From a checkpoint of a small masked image model: normuon at rate 0.007.
Rows from block 5 of a small masked image model, named by matrix and row number. Rows with one number belong to one neuron. Each number is 200 + 30 x the weight over its row's rms, rounded and kept within 0 to 999. All counts start at 0.
After each neuron's rows are labels from the 100 images, of 14976, where the neuron reaches its highest value: "patch colour" is the nearest of a few named colours to the mean colour under the peak; "responds to" is what is common among them. Only what is clearly more common there than usual is listed. The data: drawn human figures in many poses. In brackets: how many of the 100.
# fc1: MLP up (model.blocks.5.mlp.fc1.weight, 384x96), inputs 0-95
# fc2: MLP down (model.blocks.5.mlp.fc2.weight, 96x384, transposed), outputs 0-95

fc1.114,183,178,209,208,195,184,211,209,188,234,148,136,166,170,197,180,161,236,176,158,123,180,162,209,229,187,198,170,216,189,204,218,193,199,161,162,229,176,218,240,193,176,247,206,185,234,182,152,131,172,176,179,206,208,174,257,198,205,217,142,182,191,199,169,200,197,217,185,136,154,221,165,232,206,196,192,230,230,207,175,213,227,218,209,176,231,109,219,197,242,196,234,240,233,218,177
fc2.114,207,224,244,217,225,220,171,193,205,165,206,219,226,259,241,240,192,186,223,175,178,224,274,205,202,242,216,169,195,208,181,208,202,165,211,243,165,197,253,177,196,179,146,221,209,233,177,219,195,197,200,222,210,183,230,184,217,144,154,274,182,185,202,231,191,180,156,228,159,240,227,187,264,165,183,250,159,180,194,198,244,151,196,181,173,174,205,164,155,191,216,173,174,149,160,208
patch colour: brown (53)
responds to: blue trousers (50); splits (31); lying (26)

fc1.343,177,209,190,247,220,234,139,220,198,200,241,198,177,218,166,197,202,205,197,184,231,219,211,172,147,195,180,198,195,139,227,255,197,124,209,264,229,237,227,238,183,180,239,181,182,166,199,235,211,195,166,212,225,213,212,227,181,172,177,209,166,213,211,212,241,185,170,221,255,189,148,175,231,252,227,255,257,189,156,229,181,224,203,236,178,213,210,209,256,146,187,241,196,219,209,216
fc2.343,201,219,227,219,243,168,222,193,225,186,120,229,165,213,243,144,177,194,215,195,215,201,187,200,237,159,182,163,222,273,162,217,218,269,176,208,160,146,177,250,244,200,168,233,196,223,253,191,200,258,213,239,159,177,205,200,212,166,241,198,260,228,185,195,171,229,181,221,204,245,233,203,191,202,203,184,184,170,193,227,183,203,182,196,201,166,186,186,132,201,175,172,186,179,177,174
patch colour: grey (74)
responds to: white top (25)

fc1.35,181,225,222,137,169,188,170,212,215,158,239,183,196,211,184,211,242,171,159,182,194,208,159,200,177,221,233,228,202,254,162,179,245,209,224,228,207,181,200,169,208,210,163,274,156,249,196,182,202,237,260,219,187,172,168,179,247,253,175,200,167,180,225,195,215,229,193,220,238,176,203,212,181,191,211,134,213,194,163,232,216,243,138,198,199,242,206,184,223,164,170,224,220,130,211,230
fc2.35,194,155,178,172,195,211,185,224,204,180,200,183,252,228,132,218,227,148,227,190,202,224,248,230,228,214,155,224,180,212,185,165,191,221,163,200,213,252,156,182,236,160,219,266,219,218,229,204,261,232,164,241,250,180,240,162,215,246,190,156,206,204,209,224,169,160,260,197,168,176,167,163,187,199,203,193,174,206,170,188,182,246,152,182,189,165,249,200,185,218,187,241,197,191,194,173
patch colour: green (30)
responds to: walking (37); teal trousers (31); star jump (29)

fc1.108,223,260,119,203,196,209,191,186,169,174,225,187,244,210,170,161,220,208,231,176,185,195,206,164,208,176,229,190,199,185,250,224,262,231,194,221,173,185,206,184,231,144,215,185,235,238,171,133,213,214,160,215,187,219,233,200,204,168,195,234,194,201,186,175,182,236,226,140,200,192,163,148,191,176,156,249,131,165,227,209,177,182,135,235,225,163,179,189,235,189,199,213,207,205,191,241
fc2.108,203,162,296,188,215,195,258,196,185,188,187,200,139,192,208,228,150,168,197,199,240,203,207,231,228,262,179,190,192,218,173,149,176,179,178,173,224,195,160,210,169,191,179,218,187,189,230,206,193,172,232,137,220,133,207,199,260,253,208,184,220,173,217,204,215,189,193,236,182,212,233,273,203,205,222,176,236,213,213,187,211,214,230,153,210,227,166,204,155,247,222,182,162,185,172,175
patch colour: blue (32)
responds to: stocky (64); yellow top (43); blue trousers (37); top: orange (32)

fc1.208,175,222,197,191,164,175,161,255,246,191,183,193,213,214,220,148,212,152,122,177,194,189,158,190,202,146,229,198,188,239,206,225,227,244,243,131,185,189,227,204,177,196,223,214,218,176,145,164,206,216,205,165,197,212,194,190,253,214,177,205,209,195,263,241,229,210,214,183,243,194,173,187,222,112,248,194,219,194,161,223,207,217,191,194,215,184,213,174,158,257,193,230,204,193,180,247
fc2.208,185,202,198,125,187,215,184,172,217,223,188,180,222,173,161,216,206,169,190,244,226,136,205,192,197,171,121,186,186,206,234,162,213,209,194,256,221,209,177,182,238,172,242,226,232,202,181,189,239,201,211,184,236,179,199,192,200,204,199,139,179,239,212,206,235,185,237,231,176,190,163,211,172,257,239,205,212,272,182,184,208,232,163,163,154,244,194,210,200,177,197,250,217,137,232,251
patch colour: green (53)
responds to: green trousers (77); walking (36)

fc1.115,218,213,201,196,192,220,199,213,154,187,243,226,156,218,157,237,204,192,184,213,223,181,155,134,173,147,219,199,198,158,191,209,199,231,245,231,227,203,221,149,224,263,190,174,186,148,246,181,235,204,189,253,166,202,201,188,188,175,147,159,207,199,130,190,202,154,221,163,216,191,166,264,245,206,220,197,246,207,171,233,183,170,215,225,209,160,199,188,163,185,148,203,198,222,242,221
fc2.115,193,184,211,217,196,177,217,204,251,181,140,154,227,185,259,196,192,195,236,189,209,263,254,226,219,204,168,229,193,235,199,178,219,180,111,221,179,203,235,240,201,174,222,177,218,225,155,228,181,168,174,126,237,189,206,198,194,206,252,214,188,198,214,221,218,186,135,254,189,221,213,156,193,146,187,240,173,188,216,182,214,213,203,175,210,215,196,228,148,204,251,182,216,209,141,192
patch colour: purple (27)
responds to: purple trousers (25)

fc1.305,255,202,180,190,206,166,202,201,202,151,211,157,195,186,237,219,174,182,206,202,210,236,239,180,204,217,161,261,207,185,195,241,229,232,267,195,223,203,194,260,161,178,162,211,160,216,160,171,182,190,166,226,134,185,266,180,164,221,174,235,184,172,154,176,151,221,224,178,162,195,210,175,196,210,225,189,201,206,215,198,169,176,169,226,231,185,263,139,243,210,200,202,223,218,149,163
fc2.305,220,189,188,219,173,226,138,201,165,155,216,186,188,172,219,234,172,165,206,211,197,192,214,226,176,217,165,224,225,170,173,178,224,194,187,221,134,165,187,166,227,204,204,197,177,171,192,244,145,165,202,234,170,233,224,201,252,217,212,203,206,210,174,213,246,210,166,212,187,225,242,274,229,268,187,187,226,230,186,209,171,253,199,224,202,225,258,157,188,184,176,121,164,184,185,252
patch colour: pink (39)
responds to: white top (53); white trousers (48)

fc1.113,201,175,217,217,222,196,216,230,253,179,195,180,195,249,179,219,179,178,203,210,196,234,173,185,170,148,212,169,198,240,177,200,167,208,236,222,197,233,195,257,187,178,233,268,194,198,142,185,219,203,158,131,207,181,149,251,167,250,202,156,166,129,199,175,183,188,198,212,206,204,198,166,143,173,237,173,252,191,209,165,209,208,160,238,174,205,249,195,200,226,193,239,176,168,164,172
fc2.113,168,192,196,253,211,206,215,169,222,187,213,213,189,205,158,223,223,219,220,185,183,198,170,149,126,180,242,208,211,249,227,226,168,187,180,192,187,163,192,207,167,185,158,212,166,168,207,154,245,170,187,188,200,195,165,256,200,238,178,188,226,163,232,198,196,190,247,192,187,148,188,168,194,146,208,242,193,170,223,197,228,238,192,268,182,255,235,182,252,229,195,280,183,191,239,227
patch colour: purple (34); blue (31)
responds to: purple top (33); blue top (28)

fc1.182,220,196,186,215,157,219,185,202,207,203,240,241,234,226,141,226,177,208,211,250,212,230,177,209,169,138,174,187,186,226,194,191,233,218,182,226,144,222,133,133,205,221,199,242,205,266,190,168,235,178,287,191,160,178,184,222,221,186,172,180,172,154,234,222,215,181,205,209,175,184,186,181,175,158,195,203,137,216,181,255,206,190,183,223,168,228,189,195,237,218,242,212,216,183,218,239
fc2.182,193,175,205,235,188,175,170,155,209,184,200,180,179,200,185,227,168,173,256,264,239,138,243,182,208,192,222,213,245,211,190,160,211,163,226,227,197,158,186,183,254,271,244,228,185,174,220,176,186,133,275,184,222,216,198,195,241,214,212,157,172,227,197,204,207,172,185,186,160,208,203,179,182,221,225,196,201,249,178,213,147,232,197,137,173,248,218,149,201,202,208,195,178,198,210,229
patch colour: green (51)
responds to: teal trousers (55)

fc1.282,192,163,173,203,234,191,198,159,164,241,190,157,214,185,160,182,187,181,202,221,159,144,198,208,235,188,215,169,186,196,223,206,183,234,160,153,202,200,169,238,126,196,191,204,171,202,231,164,157,220,215,181,193,229,173,227,168,261,218,164,177,193,171,194,189,206,114,190,200,195,212,157,213,250,188,121,222,177,165,230,181,184,175,234,242,201,129,205,190,230,189,204,205,232,158,219
fc2.282,206,226,218,213,198,232,198,214,204,175,148,275,195,245,176,223,172,207,230,176,208,208,269,197,198,206,164,192,178,188,220,230,210,200,253,298,164,180,220,222,153,162,178,186,203,164,185,154,245,273,178,206,170,248,175,202,207,226,160,209,154,185,193,219,211,130,252,188,161,201,205,172,212,202,181,229,183,185,162,181,182,217,222,183,183,187,199,241,211,200,215,229,221,190,179,160
patch colour: brown (52); black (26)
responds to: stocky (64)

fc1.28,223,219,197,213,188,206,233,181,169,168,227,214,189,191,200,212,210,196,236,151,247,231,214,207,194,214,215,235,175,228,168,214,228,208,260,147,209,207,147,252,165,201,131,164,183,158,217,211,189,223,202,191,156,192,267,188,194,202,165,237,240,179,136,181,143,210,178,162,227,225,216,184,207,202,218,210,180,189,226,175,183,172,135,227,249,181,226,146,251,172,182,175,181,242,169,219
fc2.28,185,218,200,233,165,225,151,215,184,184,211,202,197,167,257,190,231,192,203,258,234,167,223,255,181,248,160,186,193,155,199,200,198,176,192,214,192,132,186,165,203,258,158,150,155,143,203,214,141,196,197,213,185,227,225,188,222,244,182,222,204,154,188,217,198,160,165,199,196,196,235,266,196,238,230,194,234,246,200,223,174,199,242,219,228,209,251,163,217,210,184,160,184,156,191,225
patch colour: pink (63)
responds to: pink trousers (41); pink top (35); squatting (26)

fc1.292,177,213,220,195,237,176,185,253,214,259,212,190,240,198,181,187,214,239,204,231,239,193,187,196,254,240,168,180,215,235,220,167,188,189,211,185,243,180,220,196,211,204,216,185,207,209,209,205,205,130,155,193,208,215,217,199,220,167,204,167,187,245,245,196,210,195,128,238,185,180,187,171,228,244,235,188,198,204,226,128,157,169,188,157,267,188,188,196,160,238,215,243,170,230,152,129
fc2.292,212,228,200,195,252,149,129,202,194,230,230,201,198,207,184,218,184,222,223,199,234,240,176,166,239,238,214,166,202,223,130,186,177,205,188,191,244,188,261,194,225,172,214,204,204,242,253,180,240,142,177,236,170,187,173,221,242,197,197,173,137,245,206,189,260,196,185,212,147,150,193,164,225,202,243,186,216,221,190,156,165,203,203,152,180,177,191,227,185,205,238,191,216,231,175,169
patch colour: blue (43)
responds to: blue top (34)

fc1.85,230,173,190,194,214,174,173,161,169,184,270,215,208,145,261,206,176,218,161,174,169,221,185,224,254,173,222,259,225,148,171,201,219,201,252,221,175,206,226,228,231,226,211,143,204,229,156,227,230,170,244,231,208,172,151,132,175,194,219,210,207,174,233,162,204,203,211,210,212,190,242,272,154,184,194,201,248,217,217,200,199,186,216,216,222,200,200,187,191,165,174,187,189,157,233,227
fc2.85,161,234,194,218,224,184,264,191,251,256,218,244,160,235,182,199,234,236,167,201,194,211,209,183,166,187,212,139,240,194,238,204,221,174,270,202,188,206,220,221,213,180,183,177,221,194,195,182,164,220,156,179,193,227,150,229,161,176,154,193,247,180,184,230,236,190,251,192,231,185,143,212,200,158,160,204,163,159,186,183,171,211,205,178,267,180,170,237,178,223,207,221,219,196,209,144
patch colour: pink (33)
responds to: pink top (30); lunging (27)

fc1.134,193,255,182,202,234,183,176,215,191,245,151,250,187,228,149,203,253,248,203,187,171,155,193,194,218,204,209,178,190,223,203,205,149,255,187,261,207,230,221,220,231,172,184,200,207,201,193,140,215,169,122,254,206,181,152,124,184,150,173,203,229,196,230,187,183,204,168,148,181,197,147,178,223,188,181,199,153,236,166,200,199,209,225,178,214,195,172,229,168,210,196,178,197,227,222,192
fc2.134,178,206,178,207,239,264,193,175,176,215,138,156,139,173,215,233,175,207,149,209,173,138,209,214,238,159,174,210,215,212,178,189,152,210,188,230,187,172,223,192,180,267,190,191,206,198,180,215,196,227,200,213,234,200,211,156,268,226,226,209,231,200,147,182,192,212,201,148,195,205,200,229,202,209,223,198,235,271,190,165,226,234,212,211,182,184,170,189,183,189,186,140,212,217,248,277
patch colour: yellow (40)
responds to: yellow trousers (38); yellow top (34)

fc1.18,257,177,205,230,198,175,189,198,148,211,188,242,156,222,221,141,179,200,190,149,192,186,168,183,200,188,205,165,172,145,200,209,236,249,170,185,218,221,248,236,226,177,202,126,187,206,206,211,174,164,165,257,178,223,194,222,163,164,225,148,156,204,221,228,247,230,154,180,203,182,193,150,189,227,173,207,212,202,208,210,233,209,171,181,230,197,140,257,208,169,208,211,195,263,197,175
fc2.18,129,225,197,184,189,201,205,180,225,180,224,159,256,186,220,222,242,190,177,240,205,208,216,172,203,211,173,231,242,249,201,194,179,185,227,211,189,153,157,162,170,210,204,251,204,196,184,210,211,219,227,159,217,163,195,185,259,238,155,225,256,189,195,192,151,185,251,186,183,191,225,263,199,157,222,204,185,193,184,179,169,189,225,239,217,182,239,113,192,221,197,229,215,125,211,217
patch colour: white (28)
responds to: star jump (32)

fc1.259,187,228,208,250,224,228,200,200,205,221,199,203,201,186,180,197,222,209,189,228,237,187,217,180,222,250,199,178,169,137,201,131,186,165,200,228,214,218,247,181,159,143,176,226,184,196,222,215,259,259,179,185,192,224,189,153,225,158,136,215,171,196,175,267,181,174,233,189,248,168,255,177,246,166,185,185,169,239,189,218,161,215,236,164,158,215,194,232,149,226,214,212,181,180,190,215
fc2.259,205,218,225,235,263,227,167,224,187,216,181,185,218,250,174,221,148,193,231,239,202,167,236,169,126,212,214,196,207,156,135,163,230,215,227,219,183,206,254,201,239,209,267,206,217,257,166,195,155,203,180,228,200,206,194,180,209,144,183,247,164,236,144,176,175,179,247,207,223,220,239,195,234,172,185,191,226,170,201,185,217,207,198,174,176,168,175,209,188,177,190,137,208,196,180,221
patch colour: pink (32)
responds to: white trousers (46); white top (39)

fc1.286,232,175,222,218,251,190,202,228,227,127,204,138,155,217,205,263,179,194,184,244,249,196,203,182,208,195,189,180,216,202,181,179,182,190,238,155,253,233,183,208,165,195,198,212,256,176,211,242,214,242,193,167,185,155,183,214,219,178,210,152,188,174,149,178,216,171,227,203,213,167,183,237,204,210,220,184,237,147,177,188,223,202,209,163,176,151,172,191,117,183,161,165,163,193,170,180
fc2.286,163,196,179,201,156,199,185,140,184,230,203,244,222,156,222,168,226,191,215,204,187,226,202,186,222,187,196,186,133,193,221,193,203,215,222,220,165,154,228,232,190,231,185,200,147,192,166,155,206,183,220,221,204,207,209,169,198,155,160,205,218,186,243,188,172,212,138,155,198,197,231,185,185,222,149,181,188,258,212,201,206,217,195,217,226,260,276,164,274,215,251,252,256,207,216,210
patch colour: orange (47)
responds to: orange trousers (37); orange top (35)

fc1.252,262,137,162,197,190,198,150,142,197,205,273,155,226,129,230,240,195,221,214,193,249,211,221,198,203,228,171,221,185,200,232,234,233,193,237,217,190,212,152,177,168,221,179,214,165,185,192,190,230,235,205,170,200,239,196,138,144,254,192,173,237,190,240,210,179,223,184,206,232,209,229,229,170,246,220,195,219,225,216,190,194,168,210,220,146,238,163,184,212,226,192,204,232,175,209,224
fc2.252,207,208,152,226,162,252,151,155,170,182,179,159,176,137,188,234,166,186,217,235,211,182,187,203,169,196,170,270,216,228,192,219,183,226,215,219,222,207,155,247,183,262,196,170,174,236,141,222,231,165,254,156,199,153,200,161,244,200,213,192,184,233,212,186,162,217,166,216,163,194,262,215,204,275,233,207,174,242,193,190,183,216,230,210,196,215,204,180,212,201,176,193,193,210,203,230
patch colour: black (34)
responds to: black trousers (28); arms out (26)

fc1.376,220,233,165,189,203,241,227,226,206,197,153,170,202,195,203,188,188,229,193,195,161,181,192,186,237,235,186,227,208,154,202,194,121,241,193,174,252,213,199,213,217,205,189,192,229,186,189,174,186,175,176,261,202,229,242,162,207,158,256,230,202,242,209,208,190,207,231,230,153,162,202,194,212,238,185,243,280,200,206,207,265,213,213,206,154,154,181,247,182,230,148,230,230,231,168,154
fc2.376,189,225,271,206,181,169,189,174,193,198,211,205,258,213,217,211,203,188,194,229,207,159,247,205,219,229,225,153,180,241,221,224,194,130,194,226,181,154,254,213,180,185,183,239,240,235,255,117,201,186,241,230,133,235,169,202,216,192,188,200,229,146,190,241,149,186,241,184,193,233,202,221,209,215,205,145,225,180,190,202,155,198,204,216,230,189,201,184,191,170,219,170,150,187,178,177
patch colour: green (50)
responds to: teal top (43); teal trousers (37); lying (34)

fc1.289,228,241,153,210,211,210,239,149,228,211,166,156,183,209,222,194,251,212,176,165,163,189,146,191,236,171,249,245,226,225,173,184,189,201,155,243,193,232,228,210,242,212,201,179,183,259,229,227,225,249,156,217,204,197,164,162,174,136,217,203,169,255,224,196,208,217,176,215,200,182,174,178,194,271,155,187,158,206,195,167,252,204,188,159,199,187,168,236,196,198,173,212,172,206,160,201
fc2.289,179,163,232,215,193,206,204,247,186,200,205,249,184,209,219,198,184,187,260,216,230,186,214,184,176,195,203,126,202,199,242,216,134,135,225,171,192,145,197,186,167,250,194,240,225,195,186,162,171,168,276,195,247,232,186,227,265,248,208,229,223,179,149,155,142,175,246,195,191,197,193,214,191,182,237,231,233,202,180,198,170,173,214,214,181,176,237,196,184,199,192,179,171,203,221,230
patch colour: green (39)
responds to: splits (57); kicking (26); green trousers (25)

fc1.195,142,216,177,245,225,194,196,159,184,197,213,243,208,223,176,133,203,173,206,190,222,242,210,214,191,207,212,170,200,218,210,218,208,212,190,194,174,148,198,192,201,229,236,220,191,194,238,216,183,212,245,175,165,225,163,275,208,238,218,225,250,134,188,224,195,235,208,206,188,229,202,221,184,144,175,216,226,156,184,197,154,209,169,249,192,256,229,177,195,239,260,155,192,148,267,187
fc2.195,243,217,254,179,178,210,190,218,167,208,180,222,154,232,152,190,166,214,202,217,200,215,239,191,157,158,226,196,200,180,181,210,164,160,132,192,189,240,240,181,168,183,189,251,233,208,210,168,208,205,272,214,261,158,178,227,205,255,164,191,176,205,208,185,143,192,170,204,192,184,155,147,211,221,238,195,260,214,149,228,155,189,206,232,185,211,195,256,218,199,211,243,227,194,204,188
patch colour: green (25)
responds to: kicking (31); blue trousers (31); teal trousers (28)

fc1.330,197,153,186,220,235,231,206,174,175,162,209,183,233,277,216,184,180,170,211,211,180,182,197,216,191,240,194,205,190,190,259,176,165,197,210,183,173,194,136,141,221,238,158,153,229,153,241,259,269,222,253,158,226,217,200,205,204,196,202,198,247,218,205,149,175,236,161,258,212,166,219,196,201,171,191,208,190,153,192,168,189,202,218,201,186,182,216,197,241,207,184,202,178,259,244,204
fc2.330,152,228,165,246,215,172,187,170,187,188,250,159,196,223,227,201,220,202,200,150,148,202,247,212,204,176,229,234,194,199,198,219,196,202,201,199,229,197,203,146,222,259,226,114,186,198,205,268,222,200,240,197,238,175,238,209,236,202,200,211,184,239,225,162,208,187,196,203,214,122,209,168,220,233,167,221,158,170,183,186,213,254,243,149,217,164,209,153,200,225,182,196,153,209,186,168
patch colour: purple (29)
responds to: purple trousers (46); red trousers (30)

fc1.11,198,250,197,158,209,183,259,175,235,167,152,168,224,217,213,215,214,262,260,203,195,248,200,210,203,201,209,252,205,279,184,212,168,274,197,238,242,206,244,226,177,179,197,239,216,222,191,185,218,228,196,192,211,207,175,212,216,219,256,204,209,193,187,195,169,165,231,157,179,214,197,169,211,142,210,167,156,178,201,196,215,215,171,214,219,197,175,145,215,201,242,234,256,145,213,178
fc2.11,183,229,189,178,217,178,231,185,231,209,214,222,208,211,199,191,222,256,214,171,189,240,176,197,211,186,222,227,225,261,170,227,194,265,202,212,229,195,183,185,162,154,178,245,240,162,196,174,246,237,212,171,162,195,150,248,176,209,192,175,219,181,240,162,214,207,210,171,193,224,239,138,189,119,183,175,156,148,209,179,206,202,188,206,213,181,179,131,227,221,255,233,223,146,212,209
patch colour: orange (33)
responds to: yellow top (32); orange top (26)

fc1.373,240,191,199,212,206,249,223,148,182,176,206,197,184,222,175,182,194,161,221,194,235,195,225,177,195,161,228,189,183,188,208,231,249,179,237,234,164,163,179,180,187,192,176,217,163,137,239,198,157,260,205,208,197,164,229,168,201,191,186,249,168,250,188,200,177,263,184,152,169,225,259,222,206,204,206,231,173,129,230,132,192,171,165,240,209,205,241,152,238,205,194,175,215,183,218,206
fc2.373,192,209,175,231,177,223,136,175,200,168,229,197,135,162,199,273,214,238,155,169,187,177,231,247,160,217,167,231,184,205,161,179,179,196,208,214,156,175,244,197,228,219,145,219,196,187,221,157,258,186,193,198,201,215,222,209,254,237,200,189,220,140,216,193,203,196,208,185,196,232,268,224,168,247,159,184,239,219,167,210,225,243,219,199,196,218,225,170,196,202,225,167,171,137,198,217
patch colour: blue (35)
responds to: white top (26); blue top (25)

fc1.260,195,180,179,162,175,207,173,172,216,177,185,134,227,183,254,239,255,261,178,213,166,168,189,219,210,214,187,261,211,194,181,198,171,197,183,198,148,236,210,195,158,162,216,231,231,238,181,207,213,240,181,236,144,235,194,111,139,222,208,238,179,157,186,218,190,231,200,215,166,186,167,142,187,208,212,201,188,215,227,206,244,218,210,178,196,147,210,207,232,174,202,217,244,208,170,213
fc2.260,213,140,199,222,181,227,242,162,215,222,256,181,163,187,170,181,174,199,171,245,214,213,182,217,130,161,204,199,210,210,252,229,132,177,197,185,183,246,230,162,163,187,208,238,207,236,220,192,181,212,292,186,255,164,172,217,198,205,223,208,231,203,252,205,157,230,219,201,209,223,199,209,163,224,237,214,172,166,203,214,192,171,197,170,224,206,198,173,192,213,174,228,120,202,204,162
patch colour: grey (63)
responds to: blue trousers (55); splits (54); kicking (26)

fc1.71,276,235,151,144,160,173,164,212,148,185,218,169,207,214,237,215,182,161,164,183,217,205,205,186,234,199,226,231,207,155,196,209,200,211,180,205,209,173,159,172,211,223,218,138,195,184,232,228,176,215,224,246,223,204,187,234,264,190,174,216,238,233,174,180,204,162,189,209,226,200,224,208,130,170,162,199,205,198,230,240,188,178,240,201,220,282,260,198,170,180,168,201,201,204,241,223
fc2.71,187,147,217,204,234,151,184,175,187,143,214,243,221,191,190,254,161,200,173,132,210,247,282,164,178,167,185,201,194,193,168,185,225,197,213,173,214,236,181,195,188,170,226,212,210,242,179,236,214,152,219,234,207,145,221,243,254,136,227,223,210,222,261,175,247,187,246,187,189,202,199,199,195,184,153,192,194,178,199,186,215,173,215,196,182,238,185,249,161,185,183,194,196,248,191,211
patch colour: blue (26)
responds to: blue top (26)

fc1.91,229,181,155,182,221,218,241,169,202,212,187,237,209,212,253,221,189,209,200,173,146,191,215,208,213,213,205,251,223,149,189,178,211,218,218,192,238,157,160,224,199,179,218,228,176,219,256,99,264,245,188,198,188,206,195,242,237,185,201,214,213,201,226,226,197,159,201,179,212,200,193,174,225,231,241,186,171,196,127,177,203,220,227,202,151,177,210,191,205,171,178,253,137,218,184,261
fc2.91,158,135,225,197,178,218,177,138,195,213,196,250,73,165,220,161,211,192,239,190,244,201,207,142,216,241,235,211,187,237,185,196,230,222,216,176,231,218,203,200,214,179,223,207,213,231,265,193,246,184,186,184,184,196,198,248,204,242,213,220,198,173,156,257,219,150,193,173,242,170,178,206,226,171,201,188,229,193,171,216,175,200,214,210,186,162,195,199,193,153,232,197,202,204,215,208
patch colour: black (32)
responds to: black trousers (34); black top (29)

fc1.214,194,161,177,188,193,164,154,205,174,205,183,144,168,164,174,170,155,193,197,166,226,216,224,204,177,243,186,202,210,154,199,191,197,228,158,207,227,199,209,257,189,217,196,180,190,234,185,164,186,171,232,168,225,237,180,131,265,184,156,249,177,240,228,151,179,188,183,214,196,181,207,181,195,188,244,222,148,177,242,207,145,228,189,191,153,212,208,253,206,197,211,232,262,231,191,261
fc2.214,257,201,217,222,199,214,241,176,210,176,212,203,200,264,259,167,190,213,191,195,145,187,195,179,167,210,210,253,213,222,216,223,208,182,222,145,200,199,179,196,236,258,196,173,247,165,184,153,193,148,169,240,234,177,171,198,190,200,172,173,175,179,183,234,183,217,193,209,253,207,128,192,196,214,195,196,246,206,183,159,152,235,232,204,183,168,194,221,195,188,290,217,134,173,211,185
patch colour: white (35); pink (35)
responds to: black trousers (54); black top (28)

fc1.143,199,202,204,222,268,189,194,182,172,251,212,239,182,140,228,192,236,222,193,218,201,172,194,172,207,263,216,154,198,247,175,227,176,162,230,241,185,219,232,219,202,215,217,168,194,208,204,156,251,166,164,253,145,237,203,170,167,173,183,206,186,220,255,183,158,221,186,160,221,125,175,239,197,251,200,211,229,206,248,167,148,186,184,168,216,236,192,210,203,198,162,177,225,209,197,195
fc2.143,182,202,197,213,232,128,133,195,191,242,157,209,220,184,193,133,218,226,175,182,149,147,220,228,191,257,199,206,231,206,168,197,229,194,163,261,137,194,210,215,243,218,227,193,224,187,262,202,235,156,184,178,198,202,163,194,200,217,179,170,176,182,223,206,240,201,172,222,222,200,191,229,145,183,208,189,236,210,208,216,219,254,218,176,249,245,231,199,184,186,185,151,236,161,216,174
patch colour: green (49)
responds to: green trousers (47); green top (27)

fc1.263,186,198,245,218,202,249,273,207,203,226,241,234,204,217,230,176,241,144,175,175,176,223,204,229,236,203,173,213,181,170,142,214,237,195,198,170,152,203,246,172,207,201,169,218,186,209,231,195,186,237,208,167,250,200,216,207,223,263,222,153,170,205,203,199,167,185,166,221,227,188,226,233,197,226,185,231,146,256,178,178,171,208,251,173,185,208,199,218,163,181,267,193,200,148,248,237
fc2.263,202,198,207,140,205,192,248,226,203,166,256,252,199,182,188,177,192,168,226,170,168,210,203,204,230,136,196,199,164,195,193,170,214,297,224,156,172,190,163,237,267,194,182,199,224,217,169,197,189,163,139,184,217,232,177,261,175,240,221,243,234,215,193,168,210,216,168,216,209,207,224,198,187,241,194,205,176,213,186,251,190,198,218,214,191,192,174,169,132,213,241,214,158,220,194,168
patch colour: pink (33)
responds to: black trousers (37); handstand (26)